config = dict(
    horizontal_flip=False,
    encoder_isotropic=True,
    encoder_mlp_ratio=4,
    encoder_slots_per_expert=1,
    encoder_patch_size=[8, 8],
    encoder_layers=6,
    encoder_width=128,
    decoder_blocks_per_level=3,
    decoder_upsampling='nearest_conv',
    momentum=0.9,
    adamw_weight_decay_other_params=0,
)
Rows from block 5 of the encoder of a small model that predicts nearness at each pixel, named by matrix and row number. Rows with one number within an expert belong to one neuron, the router's apart. Each number is 128 + 32 x the weight over its row's rms, rounded and kept within 0 to 255. All counts start at 0. Numbers have three digits each. After the name is the row's rms in percent of the matrix's.
Before each expert's rows are labels from the 100 images, of 14848, where the router gives the expert most weight on average: "responds to" is what is common among them. Only what is clearly more common there than usual is listed. The data: rendered solids tumbling over patterned floors.
# router: slot weights (encoder.blocks.5.mlp.router.weight, 64x128, trained with AdamW), inputs 0-127
# up: expert up (encoder.blocks.5.mlp.up, 64x64x128), inputs 0-127
# down: expert down (encoder.blocks.5.mlp.down, 64x128x64, transposed), outputs 0-127

# expert 4
responds to: light from behind the camera; count: four
router.4 117:109071168119108104111087173122072147171098159168151137114108194151153128130044130079165167139112181056113099101156083128115202121129154090126156185130159128107130125127078140109119149065152106142089137096117086142125136168144153078189119088128194175109129082139080171140119117129162146115102054151137098174128149146140196106106118116081078122099116123148127126153107155109110155155153
up.12 108:135124128123165130120155127095153099198124107183140141137115059108094164195115120125158110100103116154125112142120085101142203078109144110130145081132125124115105141123147106141094154111095156157130119058135145124094158055177115177102082143113103155095169123172153172093127171180195153110072112106117227153160120075145077153138125083128157137097105079172097117111092158111134147184152
down.12 098:076125180126121117150114103079134141133081120136118107154150126110100169150158106124115087158174157137088155141113146108102153203138155101187146170159091129150100127162179089094105139143066150077054124152128114124099199098079160150140130100095081095137095118127043165160108168028135214148137166167163113120161141069125138156104138105155161110125146106158125136106151108105129093146142
up.13 090:136083148132173048125131108124131033123137126103084133193110122099160106138165104173167174097136158036145128151190139094090162158153093176146139159133155107146133149115100130116153143129129108133125151150110146154180144115134160136076063142145115143061099138135066077095130145115150123151149186107130056153139125145137125106107135177079137135114107101188100128098069115102091171112189
down.13 094:179142152138082075142104102136117091168102155120154119137110064137139142067101188127109208109131104104121140089086175172148157122094161206110166120125117131112147159173094087147133100114154138087100155132190141135152129140125103036168115165153166131112129110137178112125115083149126133095094111131182136168137132139126143102052089076143142091143106160178088153140091210099081142151127
up.14 105:131115191145133160140139135094206157132113117099185163118128167144143116079123073152128080098140150045045107146092093091150171140103101106157093133152131136102149215141125124101095116120119187093130117108074152154145129083103162209114109110111164126068198132121144145137123129128185116104153131164167109123149138099117111090144161145090151183182080107113131128163150120155175106083148
down.14 094:088138110142148142103088148162123117168188094101119144106129119105132129070097136084133125114133052101181150162118167104109096081084141121101145145189155168159103147094137216100160180158135114146124175098151111160174103049170140109128185142072149110149099147092140065122133075177180114130138146163161146069148117143144153090132118140111097134155185196181118137173129103126108122136099
up.15 103:178162100101110177122111129114121106156108163174133127189111136130118208141075121167105108149193113106169181122105182147111151123085187168148115138145107109120141105024152100158099144121099080076096157132122117082154132094080141140125139163120112149096073114157093175090150158156133082180129066118166081084108124104156134080140181165116086076148104115137142131129156084161105135155152
down.15 108:095103130072089138136160079137149064145112146113162137061182101079185154125086148165139153110133149169107091095130095111183165087162115153077157073160099129159176121128087088144107163140185105129164094110123151102131121182170141129085180156104128157146209165135074097108123124106100142146160119171143114139132097139162121099131078095145144103126146078137147103153046108117082167185118
up.16 095:108146197143157072154108100161141113160131103112124106125109160161141154176079138183097204185089124134133127109136188125175164098148088093134167099138152112089143079157098082140117151137118107105098130090127092117169105122173178112183091107111154098063137112130134100155149173083117138166187123160075147119178155113116126115135130196136053081071164067122097122105073112119147150137128
down.16 091:147093194130178157097123160076128149103117139086123140101126105140094080128147179132135192134114168103119113089116194156162122076151164118078179133134129140152130112078110172129068082177093175086112142119124164131163110116063145111133131099136090157174107131152110135084144134134134096110100155112114170170162190131094110123132064144138144110199098161156133157172040141111090153138054
up.17 105:127107146199116094100173110120179119173117080163145158113146171120117050145102083126141135125112149146186110104120127144170170159140061095144061133142096123131144159090124113096081160106173109175103116112071114132155141100082177145079151104130162120169104187135121119083140176094186135065119109194126085157138151102071159197115094146141156122142115136139110113108144150136098098195087
down.17 106:090114147082144153114127113086134103144166136161106103090131206167080126113089121142118200148173132132162143173117149104153095123130131161110072133167124095103151131121089091061205137120136152134125127121205095142095140148174127100140151127128109140146083088157131116135097115072061142148059104065108163125108092203118114082111148174094160149144200068145126144151144146107126104191121
up.18 092:107104129110105144129120090130135181096120083165100114102143162165102146126136104155108132148108106112093091118100157142172111119154107112103158153177133115187168062029153096130166185146120115108151108116141210068128147163118137100109119168158180088148200134034119096146131102159096119107134154156077145088178103170146116099094117182178086107182164155089126155106168100140115129128137
down.18 097:153145192193166108166134125193101102114131141103109107171083125152090119130147106146122178092142135142146125137126133099163165079137129142127087122126136109128145157163137121125163165117135165090120120114152133096130140146082075124155078078129073121189090164129078108112145140088111089064053056144085183090102141180192060135112201132105170158120177158136155115119093093134126079137093
up.19 103:069130128130128111106128128196135130126109094120104152094119123142111102147065113140157156187061236174123068116202094094116120126221113160127144114138142098120131129133100135120117129110136134160149151125119105132075137171100142175153136147124043057135104095137113090155121124111107179113094088130131104139135104122099117146151134101245097156188155090150123143085101107098135129134124
down.19 108:112150092105052143158100163126143142146167101166135134157229124189168134120142127138110187108104118050109108122122153098129150127031162141119151170092147115166160182169101125145170078162086152099114107166093132166129094109105104145075131112079182134127129149134058104084084163083156103071114128086101183125101150113103085134127135130153106163147139166146128114102110153097166119131142
up.20 089:090142166112126130130150178099072052142112137122120135121068171164119097188093157095075115112133110174159090134176112142063183141146166080144166115138106121142078150064133184139151112123138132152140046172091108101164118094112101130117149129117112117094121124127082167073166157103134137072115154140143195161099147134171197132093101128140187137193147084110162093124100141147110127092119
down.20 094:048113164094126115134134109056165088122180092130199142168155156087120112149129099140137162194108096115111172121089164116097140147138122176115131079106131149125153137130159113066117101116062103148065135121144132161123100156126107149128178104128159166080119118161125129086127150075167126151166097137154116152095213157163090120112154135103173042121116153169095136163170137062178133121163
up.21 102:182151106117108103132146160126118173115099190145110088154134132064137162163169092147114080077143046097131107149148172089133148101108096128093139120119156160104132172165059158114146121185153191145104161146136123140143156119122122047159086088135153134111099148126134071134086113165081127168105090077150180130125120126124153108071148117079090144168104216127081179134075103156130127140115
down.21 100:162104126103122129178132083135101159156067150157098158158153143106127135121131155125078071111159151112071145074119083110120126104192065080100085067122123190161115133143112194180080102114159156132119140139135105130157149158070180112114138143113127156119138167141123121107173105181122067093151143135124113146153123148104128206119050048149158113109096064153138125116138169103170140144082
up.22 099:123121099143099118202103223134118100128067178093122157158138165133115037176121095093148104160155081196142117124111151111137093131081134131113130089163166144178189138142100101152070127105153097155099130139138132109176111111113128159133104171078105164155170111131159150099082164122097122184158156117173127137167140087073148092055103152112061142115111159148115168118139147100160135149150
down.22 095:132116175134100130153156174132102155116094086133110153158159108112146153125105170136125201140118095255109066092099081137139133143102183076091119172150113106074141143155103173152082114140114113118155176173156132178085147167136159142082174111109174164114111106117098121106046127126123126117138152153138140092113193132121161106116117074055103135129116128106119092115176130138125142143089
up.23 102:100119203168160073139143128123096132127125091108127142179124096126084097048168102107155107112168101108120124127067088138136117072151103150129112093116156176142109166143115140077079142084137157145141106156117109132085114155128128124156116114112181033151133071204101142114132105133123147192120128161168063149169141118079133125168143108151071126167131083115115128161194174194098117164119
down.23 101:132122104088065168112144192170140135124156115108102125141152151123122106063134184182101108125113110157127130139138131108141081041134146105114168185099129127146165158101116132188212161192152128117150182125091120125102086173139102168104098153071118134055126133126110072171144120128125153119134175118136124146164101132088153099141086164101122089079081172149119118135057067100135115181152

# expert 25
responds to: light from behind the scene
router.25 099:134154085118112091105141154156105165185157132111152179148108103147194186111152137144120135105085100099106148191121159177145113135106130137134143159147178126123140070112116115150155057102120136127102161116073077140119155175063204091171086185172147098139113068139069127097069076124118118141154063133194156146100133125119111077109162113144110124098113125147154209131128115142088120148158
up.2 100:125113137155132114201140110154135138123112161091166098117125093088106091049115120125134103093142156198136154154078114135109181169134146168165116178167120213089189144107048099138133139144123110112067156121160141087106129091165118184113126084151134100114134130120152156153077156161087155105110118179172122113096154157216095139114092161172091173089123132085124094106088099120123125106092
down.2 089:100090141125114066113130088169104153112119122116136174104169092109161132118130132119142141104129189134117139186138091136133183131165144142093121092128164114101142207144100152182152108146059111162150087147144146089127089120106034121093125135129128135127145195139131113111196165094087189156147130144122145148101055166159147077140120126080178127150180141139115123059064168103158089187137
up.3 087:255100136173111160099183179158149062141147143085097128061112141138151079201119164191137108122134096067122139145119134144119087125126132136128152184179139108132109086048117128154090122165078116136118102169144089173122155115084174117104154134151130164126106111151136117053085133193133113119141114128092138081120145124156102128105161166150118111169153099113169112110099123118152121122137
down.3 086:155097114079120169106159123135129148146179136092028137089121147129152070081091089103150170123101088119095177086118091154115125115127119171077155089134110154161098173130117142099135131136175148128112172173160166094136113118106141164088183140095152115153124108159158151109160054150116133135135190078181163094056162164159112065194083139097141173120125136145139100098139176131140144174118
up.4 104:116127134066128120095141153138088110136176127111111171081157146155138125122203096097078123098181135125158149143121124134111067080189132138115122108129073082174109142157154151079117102138135104152168167158163055069182158133131123193086161143168056083154123087131174130140097127136081145056165133127102116171196111153081091159112139090072135107133122087137134132134165122085138110102148
down.4 104:146172086129063130122114168137110138157096120116189162166168090174146128076200154111097138095164128109028133099101107119175151148126131103103101132157191095137121189125149136111024118151095166147154105149111114127116135159106138102159093163091143086106148133070137121163132127071130093130140106157118092159134105120116096134102179083092102146111167160132074112133180165100094185096156
up.5 102:080109119207105119112121154155091108141098137114148224108091153135127150128124163126131148141142127098101070113125119203132149161112166093113102118090124131176132049179092110122113155119164163102117107106114097113066129153124142204138107157113128149065112148114075115077065127104134176072117103117157162187154093157078167175121118099101140167175181113140175168129118178102120124119106
down.5 109:109131118174128113118115141134118120159202052153149152111172105141189066154113129133131088127108101145065122132128087122132131149150131113126093112173189145194174098188153111088102088150159122139098142144121117150120170096122141131144110136118041083117082150134181117127117098092119137180060135137087116182133163165138105087131157146115053090120142148050169135094179139115152134172073
up.6 114:169094137093093103076122128114128141113194113104080136147129134149080102102155047127125049138151141120146179117023115112107157110171109127107108072170163208171084118136176153139147153165147163118114121132120121114112129218185103159137171169127095069135124124136162140124143133095134079074130175104100127119137136117085136071113150127175084112118130152157174174137149118172132135124133
down.6 124:130155143186085121184121156080117123162089130111142185160172100091165145129139139106104189112179090155137098119095115178132081174148130106140143073135067140169165095105137062121081122131165146169139083124080106092161136172108104086157133152160132082095156171145129161148089072097142155152124117215097101092095070113123078146120134080186147134107132130119058122117118095110116154091145
up.7 106:136155104085169197107125150149154110127110146160101147075133147188230114215138139133148125157058112159120110085111147151098174079124119143072202090122148146127153095124119154166109162116209134115161128141147092163080148129080112090109150100154090174107155118107123067129156171137103106118131107096112120132095131144136088112119199145138119100164106084147097113069139154114106072155125
down.7 103:140208120099081140136117129138135122129143130147105154138196197161159118145112113141129215157114146107094112131075116153135112093140100129154175166092107079094130123115071121072175147149144177161092153063181172154146034120100117162124119095106156142134142082148124132076174114104126144152089085120161167130129143116080085156203078132114090180142119123085107101121154142122139141137186
up.8 109:121145111138154095158117103132108115106119145128114157094131140115048181081093132139167093156124105132127118183076210123131095178170089166161180087126095110144104121084134088131153107067136239119125161120081109179158117148106108132142145100165105150124104103114135095153058138128141146170097129150134174088050131129113141094119160084114131112111118092097116169187151199097119149126174
down.8 105:136145083150164105171132095113091108109175096144133179102107089140080119173165105121139064074119128128116149134133145136087164148067127131172130132241113138135155149166116108108098138157090157087146094130087088135205171138109173105130110101148112129105157182109119073133146067158123205178109118154164053095128170155114143157126119153088162105076101164073142135092130146104128129145142
up.9 099:129116114169102097167146119196135104132145138152092130137102107200134093094085167107125155113119066155120121186120076123094109064124159183115125111162081121160188092177181115147117153146169176179159145125155093140125164118093129083124088123099129083064146074121139142106089043107064160161108127144130152147096157148117146119120130066115044121123149089158139132093150144175105159128142
down.9 104:130101159209083119108114101076101123082115147129130170100185085173172200085071108127182070128142118154070133094109111111111124106135193123089111134179166117093152170136098092159141158137097165145089158114137085156114104078133134123056169125085106106137139147127134127127138163075139177098129121165189091125178124113147155091049150156141119089125122151123152154169157122139099131187143
up.10 100:161124126086114115111135124158121125138161189128173132119131135137148122149104104138113067085124070102116116191180113136125096073148146119173143101137136104130125116110082150154124154116105123141113136075122192126117143082087081149096148128189094100105130177128157115160133140108121160166082118173175138043137146095180206151134164192139052133162057163116179131120133111089105129080048
down.10 101:097109157072129124121189077116213177101116119107173106133108209127101130136151190084100101153079144161089117181125102129174140178145106123112089122159092106092113155155137160149107138124078151154100155111141162110151155094156134098069140132171105141120139162053102143164201143083182159124176134124078095161175153105166129125080083106095109101153104134116166122142098091098133140084142
up.11 090:126096128206065035090131129130093078112169167098110153116136152140151150121082154153110086128140108117158133143171082189114140163142078084131127148106126161140063123166146112136099124150115100104095145162138123120105122134156173142171126078121080221126118206112112129118109180074127128146076148106137098133151151149103148082136171110132070072144143161143093112159200144153076138114146
down.11 092:065122072132122159111154131100110134137188184127157100117147098150124074109108113150116062098156091143169133066170069163104163162110191136159138107140130152136108138091140078146052145164124080111038142084114146163084178094150109111140145127139129069184138130171180148097139167135130137114096153156134099108084175141141126152184131118135150167142094170104099084058170130114137149130135
up.12 102:141164141166142159122123142104145128135090122101106093136133127160049141152157158127159148156151115135089126154067143162117101204139111147177093143137103134104182100120186077061150112132130122122086142111142039200141154143132121185119098130103071207075131156134172158101131197177098128116133155150098155101108166084121145123128101117088131100128127126137101104073111173142143166187059
down.12 098:110188127048076139149087127169158144136147100067144179185145113149140132127100123120159105131141107157132159106105095074129125169080132129168126103099187123159134150125179086107101111085145061166123112157191163134208158042153150121077059125136070138136156139121147145184115105154131135065107094126138136118116178096127129144093105178128129128147143080147085113117060139124132110132098
up.13 086:128132099126097139114126129168095020090125122112183186092120123125164118099149160119167170128147158147185138129140128137186133098153161097073083157054089115108161120176145128124188090122148179125099165053124153146135153120063091113163142151128157110168131088074099116113101096127147116108105140112111140144147145080122102164138175151142062145170144116158128116067139092128202108146071
down.13 091:185116116092116183046119143111085075168160156204118151150212204103118137102105120099151081139140132140059095113120148168130116070081148118149089192129119151100191113161105154158121116112101110125077134189112137128174091133129113128084165157187107115126117072144122133203130154086129113140081146160146130187165123114155127147116116095122139132150167108103151084105127162144109112135103

# expert 60
responds to: count: one
router.60 086:167160073158133154100152155118143092134157109176123148164125083122165073166190095107116116179100106180173149038124097132140083131126158106164137134111160141123174149147143142158151089158121122155146115170085120103134142139116174037176144136165090131117155137138182147122092125166110098133176071129074093116163153128112147093121156091157073174094123142165049106135124149193154151160162
up.0 115:158104129157125133128142135184122141123118142079105125166120135133159082102162096133157015118158071133193123201089127081178091123141107095141150138191129108085101162153055100121186111118131125132169092126118130103135134149120135095072102115169143151167123172099075119081081143169124126145126086114139081111121141099094086150174136103158170137060140131193114184122184121122164106154129
down.0 108:120085115165039110132132107131089134148135117142212136140174168137105125162121089115127099128125121136100095122141127168177108133135199089093157136174127161146095126067096104099122173200093134113136162149162117134155130100107156171066212152117116147131158113141114142168136125035132126119149182124135064078099166077078067164109139124125149123135113135097144101108125178092119188151152
up.1 084:060161148108123106169119118101120121117146149111130163164125115152192117111131092080144119129089124131056191142153126151160146108104137089143128153126146171142137163120182177167188133171109049139110147148144080130082156109072153127158138112120157135119126064135153111172107110110057106119170130165130199090115146045090153163178096134169083115177137105076121143159086098167145112153087
down.1 101:178149099156140181073110095106087132093184119169099098125141121101123115063112134146105119125145102175131165100147099169151110162121152104112166124138161107104073157115160171146172151118075131117036091185089115136082108162123146088057141155149103088076104117190179149113153125130143069148157127147149142178160127116148166072111144163125129131141129106187077116182151079133117116194155
up.2 091:135175168156160086140146022113097110129123114170134109115138144130134172139124157147135112108126149105131075077110136147117143084153138121169177122089172162084162119134118199117133072113113112119114190119144134122174100214135091079164096153136168068117168099107134080132113188144157145180190130131143136199089150102177137154150082103098094101112150121163110105075131125103084099170137
down.2 098:119116171103127121121111204111158051120133112121119136094117108107092175113071154165187137191107135055146131101068113096166178138157093148091111145168114139126089137113084119083110164115173109098140133140106112128094115160132149166189122146129114202181144107071099115103172099100184076178087150163105092157144142109194144154104138090116178105144085141132180102118127128171102164151122
up.3 099:125183077119132155106105151145117131146172119156143130136076090086126173129152149122108124161124093141086114202165189093130111069142083143127128138148094092162169131066098077076147111075153144148151141116124101102159090136120083112148126147114133133161111105218078126126140129182105091152156106130121055119197167204144176095186112133139113135119169106163126144128108105070062140168125
down.3 090:170165191110112131150159109084140120111084147107122149195083180157135119135120133134110122154112153141139124067080188078144058101115115111204150130153130177188097147132069094163146137109134166137113110149175105080135156094157096153116137117187090194159092130093158116234117124145111106107110153094092116135125108090156146130157142128088058141165150136114130130139133055094106154117147
up.4 104:134150138183048116121136159138145089159116095116118124173098136145150101097096124132119067133136082140153167037105209161110117120137158121127119099129134057120101122139092123113154148147146158178150205103136108081158139153140186060125151146147094090129086046102159197104169118085098158085135134119138133112161131114161097119144134106176096118076163179124126112167198124156109135111126
down.4 101:085131089118147145139119119149088127093113110133132163155250131100084153129117139114130122142091144123125161141156053105187102076138141126133135127135097128072143156121119097134148131171126189110101184146117147136167137112109183173136175131094139121108186111068091117121133110114125104139163127136148105152139146125084064119142162090108164091168134073023177111096173176159089190130096
up.5 098:152132139153123125099134104136117162121163006146151152170140094137159141098133138135121073148058068244115156164126110178107142119066145115138118171117094152141112124119148112168104185151140091130109133114099136164107137068150144127156146136136090108138044122119133115081144125116161160140048132094108161136126133102114126129123058124089100201154102193146130106091149126160101149145141
down.5 106:153133138108122098103099101085146158068131163128160105143096159130164122209136184196139173111120155139096154142128165126089112166121153100119135130147214097128115120124142135124078154138094145116048171133150115155056166176076100122071162150145094059167137092147111112163101104137066150074123107171139176150060118130095140120176141132087118099077124099183112119162143156109132113158127
up.6 113:116083083147103150167149129127132145101131112074108137155140108171110144144166152130129062111147094152093141125095137187166140128105144144137125090159141106109106173112100147102111200147148050129140123173123106115135141039100130141135149139133153102165114160117127146070124135191228103148149106117079169154113094045141188150187095166077104205121138153110100112105151083119113134161161
down.6 114:138147119137174117149105087089146152138092112179121114163087127172142098155200121155104060143168186169153138168090140137143219090130118049133221128146144103123119114161096160127116108076166145095100145151170116125153119130172087122067145124099114093119168090149113121174097130101107108108134135139134153150103082136085123123136135080102123140067188063112126137196162140077091145122135
up.7 108:136154079152133114100124149134128159150191117164122152141132099161081106092181152182141078105100156172140120115172161142165117186130174125078100167102138108123137121117108159182138075122139125154118117155128062109140095127173059174131138183180086146116155201069104123197085141118142100157120121142138105085139123116157117190168099122084097090106086084054104153135080123164123115093161
down.7 096:154160037138137126148208125151092098110115118077105124099097092071123153130113158099079103129143170218145110123090138157132154195149126122097137153175107087104075136168140177104101173111152111116085109194118098109107097158152093186093112131160124130099124158126078155116105157157219095168097138148167119161122151157141155136094136097068115126122133179138158136090114100107149179115142
up.8 108:193156127138127185120107167121147074149172146146132142188126130109139190109147145059108153135101129097105145131185070044107104163127097112139093121127119094143148155155163113100185155101122069105146095077108104099164134062116132129044115177115110136082127151217145120106051139109170119139133097151147072202137123148131116093121142097164135110139162114154150147131111153099108148161110
down.8 126:131065130016175123146129136085148130128172146098100085151126112151152112142137160122168141114148130155139151096133167111069173107103147083120134094092136169141096104150176075152148124096197101150139134088164157123083100083160135109146122125154196142152042075158101129115150146126165128163137158123135129091183208125102115135175114158160114137098095129091150084142093114136171178067105
up.9 113:104204186189100148134102096152126116142095101101148148142130151105132123147098116127130165116112137097101129099071130119093117164137124078111123157090109098145119127076148140114098182160145117126140078179114126170199170204131133058083086115117095191092126144047101149140145139177152141137156152179135112139110179144121012108113144081115073112146159165118142102137134122134144115169091
down.9 105:112102170184089109108100150116143125133122127146153146128126123071105109164152077158091096133144106131110135170222105085125127088048098141145112114138125126155079152090141113189107185138117121107154081119122160143139096129062182138182062125059157161124176146195121144102161182130159105106141163183071142130129135183147141154120157116130148162061108117083105115122089096158169144159152
up.10 116:129111138225117061155153106117137062158128154137091138084161115162156110109079120194133094141083139145117076149111120140152134176204108161173172173111115139097145159109148178169130115156155100106109111112156124120133108126107212071059143115155111099076111100082112119164062162099154124177112099152153157142118139090117088126090127150124207120089144087109122126102136139115101155158099
down.10 111:153112132145113085150093155117126087130181133100098126112229095138127156074191121139192130154154162121147081121136128083131118126141134137057151098127135109111143138081101123143135187204087085150165133120135061090149101150117092126217147153091149112077121124130114084106152131105149156188090063134130091147166196127124074120138103129125140062100119119145122096107123166101136079172128
up.11 102:091140173109112183100112139186113128092090065070157110161096097113133193120174100172104064163131130150130109128150149195118138154113080140117128168210118126128136143121152131142067157119176099128150136168092127139137168091151149132178140126083158101158112086131094071125127103093147147166167181132062120102119157117148101151189104178098098188177153152134107099120094111061107123141162
down.11 096:188126131112127155174115071098132174109102195107130100231067179149108125143119135140136158175155165119153085107125122134130118109177128072149161136141100120117074137171112139117114144173129118118109177125168129054119168117057116197104109114151074105133195105178109097157122161115118167122138136131070151117129121115137125164165177077051113102100152077143126137170107156156093130124122

# expert 36
responds to: count: one
router.36 112:066135117110170153144085082082125139187190071203080142175105109149152099140145088159112123147078131175125132057189130172143132153136185157142157107171129174119140100110106147139178148138109118083141163132101110127098114148125128123172133098106121083117117056141168156171091097161061132125171103175115169148115110101152144105091152131109088121149131055143046137146116152148125166107112
up.0 115:075113149102122081119093115115131124066149156152110099142119101073158162083179078175144148164139122116114142106148128154126086158031131173165134173209084105104155103077119109116143144166108143139129109124121105103095125146112159118139155156175196115130095189114088133085108178131103138102085142096108140206121120091124117141137158164133134113060132069114121177103214135105143172162120
down.0 101:161091150204108124085132182101130092111101166111087112132202083149185146169108130085135149093158074118124091167125114149096066143179171116129132068105177106172097113112149132111165107149091065095137139153109101122122123092134085115131140169131106107138159117096144157196124121091161161133121116125117097129121114124092048131151162109170062155178118158177123178127226127128119142118112
up.1 101:117107082109104122136131155118123140137075099101160097078149109108165112092130172073166138147117185120096139141113145170120137174112150123025133120151102095130157096137114170090157099159128158144128105117096080155114121118147142123101137102148170179128131137103160164160107147090093172138080143209102201106166144095157111053200111142179110103183093177125089121127103125177130154144049
down.1 096:134109130095133167089145088176159120082143104138122139143147127155142131128115099125112162192166158038100159136092094143144114096098126083135117125125108061117082136118097178159213145141133145110121165119157098109150138145119108071170139148173139149133168159132101126085193075180093112051096129078130140107042151107088116170138128068203159127073129106123109132156130125139151121132069
up.2 091:115125141120144093094120113120108135136120142146107120154100102164092074159110121110149122095126129171166126078162171125148157068134187145141110076071095122151124079160091143149130151114135120091145138085136104100140132110109119194098148174145145057128125156163124048187147065119105100161152069164169087146089097087112159170150146094111082149168107132098111189138204081144221118114144
down.2 092:127153082150117145202093172160152139112110156074110117098137175112172114168116143127100136125083104149160156222117105102145108128181111125136151132132115162168042161122169117118097132104133136172180077125092094136137095107170139119123110129117142100096105084089068139110149141120142157149141130135139116236183105106088139123097062181122132064139065130087176132121084138091121093116111
up.3 090:174107116157107113106093168175162116206080060092154094124114080124103037091143091126129126220155110079133077054205148109122108153141208151117136141076124129178153118159143098130127110119144130129107103145151109133090111151160153123126148158152160140129118110152081150146165144099128092075164063117154084123089118141121160158141126110133116141140202129137159121118100125161074147154122
down.3 104:173175116147077127217217163150158062133144157138100102117200175157154139149192102105127123133147099140097125141152132163125115159098153123122150142137162166112124112119133138105087127152093140127133168136082129162013096097133145130135125114127060151115157141106128076127110101108108134099170095163085120152105055146173155122088130070105109122114152190168078137118106132124086160148103
up.4 097:119133142144106081103098149151125138149114107114099100129088115110127167152124162111118172209153143094126101146115109118073105147099131096138169124110129132183220072122160174098129082119150112102120079212128127098146117238121102099151177121091091119093122068098113118127137163097165141159088100167148190105126132156131114122163152143080142101160156177115112049143107090105121177143164
down.4 104:132130193112140132141149093144126170127123171097123131134156133086108131099080113093172123092202123129102075094098140078157161078104093209135124137147129111145101099155088168181123127100009103103137127054125126134140130113132085144171091061149106140162104182154146113104137209149149116105155107148112151099106189161138195131140115120117146132124059098157130134092093122132125102098112
up.5 098:107200158185135118106136136138125098174140065132106176129112133086156087096122145123160101169101153210141127109058157102176122122144117055093127145131112101124180143147111156169100182124146105141110146167081104101120145160138134070149134076139023131092108148140112182101095173097176115115154123143130163120126111061080103095119117138166068170135123139122145167112170125142069093121135
down.5 097:143095146091150121120115169154155141104181093100130098121252132115102127105133160140107152099168151146072146110167136103162114106141173104125050114058113141112121070163121108083106138194133109136097175125161136123091098149099148087109153129107162094196127166141134091136150165080066108140115128094135136123153172186133066136111140061150137141099154121124082151142181184155167127097131
up.6 083:127150116133127138141116148132112135117091109164103101170121132088169146174124141146107177186068123084120169097209118120155118080131101138083078172146144106103100161166097063161140099118095172156073169087116169120181108120093112122122193141054100096142163103200139117100135110069077155120137149170112135088120140139133118145078109114098133129111151152204081129087065110180152144108103
down.6 092:138086139109144179117168127077117203180091177121144153126145147151103118179144126126114144142054114173111224143057124140072162127167104104098162144135127114137105126109130162108163066153105151126123089151136114104092086164060170174128189130078133119138110142169136106163105156091190137091136117141107137140074122049125192161102104128152156089159134095145145130135183124167148136139130
up.7 112:153119120113139169076119133082164133136132115126117124134187115126145083102105074103113132100192155151075091124176058155207176093150096132111128148154109157116107104133154167142152145158155119100116105112149123161086141072101195125188155144126127130116125180183143103176080167087085142130088139080122043114125090100058143176135130134093173167097143107092163111125119113187115146144075
down.7 107:103110158140157147120100142080088112142153157084094127110137101149137146118176141118148128106136055102128135172117162133116139074131165131100138143059164125089076124145147070107196217170103095112103155059150164129149049116113135120149074114190126102146115137150140120109131124149187134159087106207108124163194177138133137168107141145136159066142066101150115104139189118155145095131148
up.8 093:097123101105100198136153142171122142143136119156090132140220100149105205070121074107139110122149105131103164172116195121122152126137138146080139088174151116154121139156079101116133052134109136117117144140147139093158146093100078161148170099132085184157061112118169106097130149108061111063085153090172144090125121143142134145172103118124079125100150177151210098132134128181113135135088
down.8 101:093139093129112133063132144073162120081155116119158119101062118106144124081098090090100137109129131053146091121125109144192189121127104113189102140157140113112190114089098168199120136168143113167154218115112109119173149131125174134094178144115139096100170154084151144155179113137132115160129096105098107103168126124166028119125146116120141125196117174109107134173168137144105087157119
up.9 098:113135119177173046124154150131145075115136169088094110110121119106050179137125141107123041139119113155136122217118192078079132136160134095196113136120095170127162097121124072160119081139132141143115137117159144119142134143141109141097127120075141100147120140081177107135125116210120138108176184113078149096116136053125157140132098127153099116149095185130073131122156149184140148141079
down.9 106:113060166156152194133135170103125160058162156174129095130100201145122150124143164074113115101133100144125082132097137120095127108154169144072126114175140166110131135132071057161072087173126130099152185104170125104196155074103167157162094079080127135160097089099073163169148110125127103132129130100087147122135104073148101156121134166090173128121091151155131124156125186142128129171107
up.10 102:073140083125139048073139020166093138163137168176147132171171113144219134116121114143167125119132187142161071135121046097066164146152094091186185162131160158122162094094153169115110128124127114164109170164102141109083105132152140129160147096095162167103142142078128120124093123108158156133143112128093142123135143096137126165159110153111185093119095095111158141121089154113102124129105
down.10 102:119161159088151124121124120112129124103177145033117130088105122074135181141191160142144154106125168129102108082114082094140155081133071157088171112127147119114141085124159122135195178094079124142113162143105147097094090130146136152143110080151047109126125141108081185096204076147139081131111155111138188147123135099136097124151190075172150154123174167113112146174094131142177098099144
up.11 081:161113111142088087113116121123119087193146098134099063138132112173118129115126113109138105112189186152060098088180182094132100177154098079116125165129140085184102141150128109152094128160110145110154126158072110096122166147113203152117122121064140119110103075097124102088146114102166158165146137155155096189104121111106093108139208138121208156129161127184080146144109148150129146115056
down.11 089:077207151119106154152094147137102153131158170101133131136101118119185134106140072120092103152088177174121131125124112084102120122217108125134128163112140106082118169190055097066125163108092194146131132115172143111091148199130098150115128104096123150139178133132158150097143127177057081123129161152120059166099140126149117121152121109099097081129109073158098091106154175110066128115096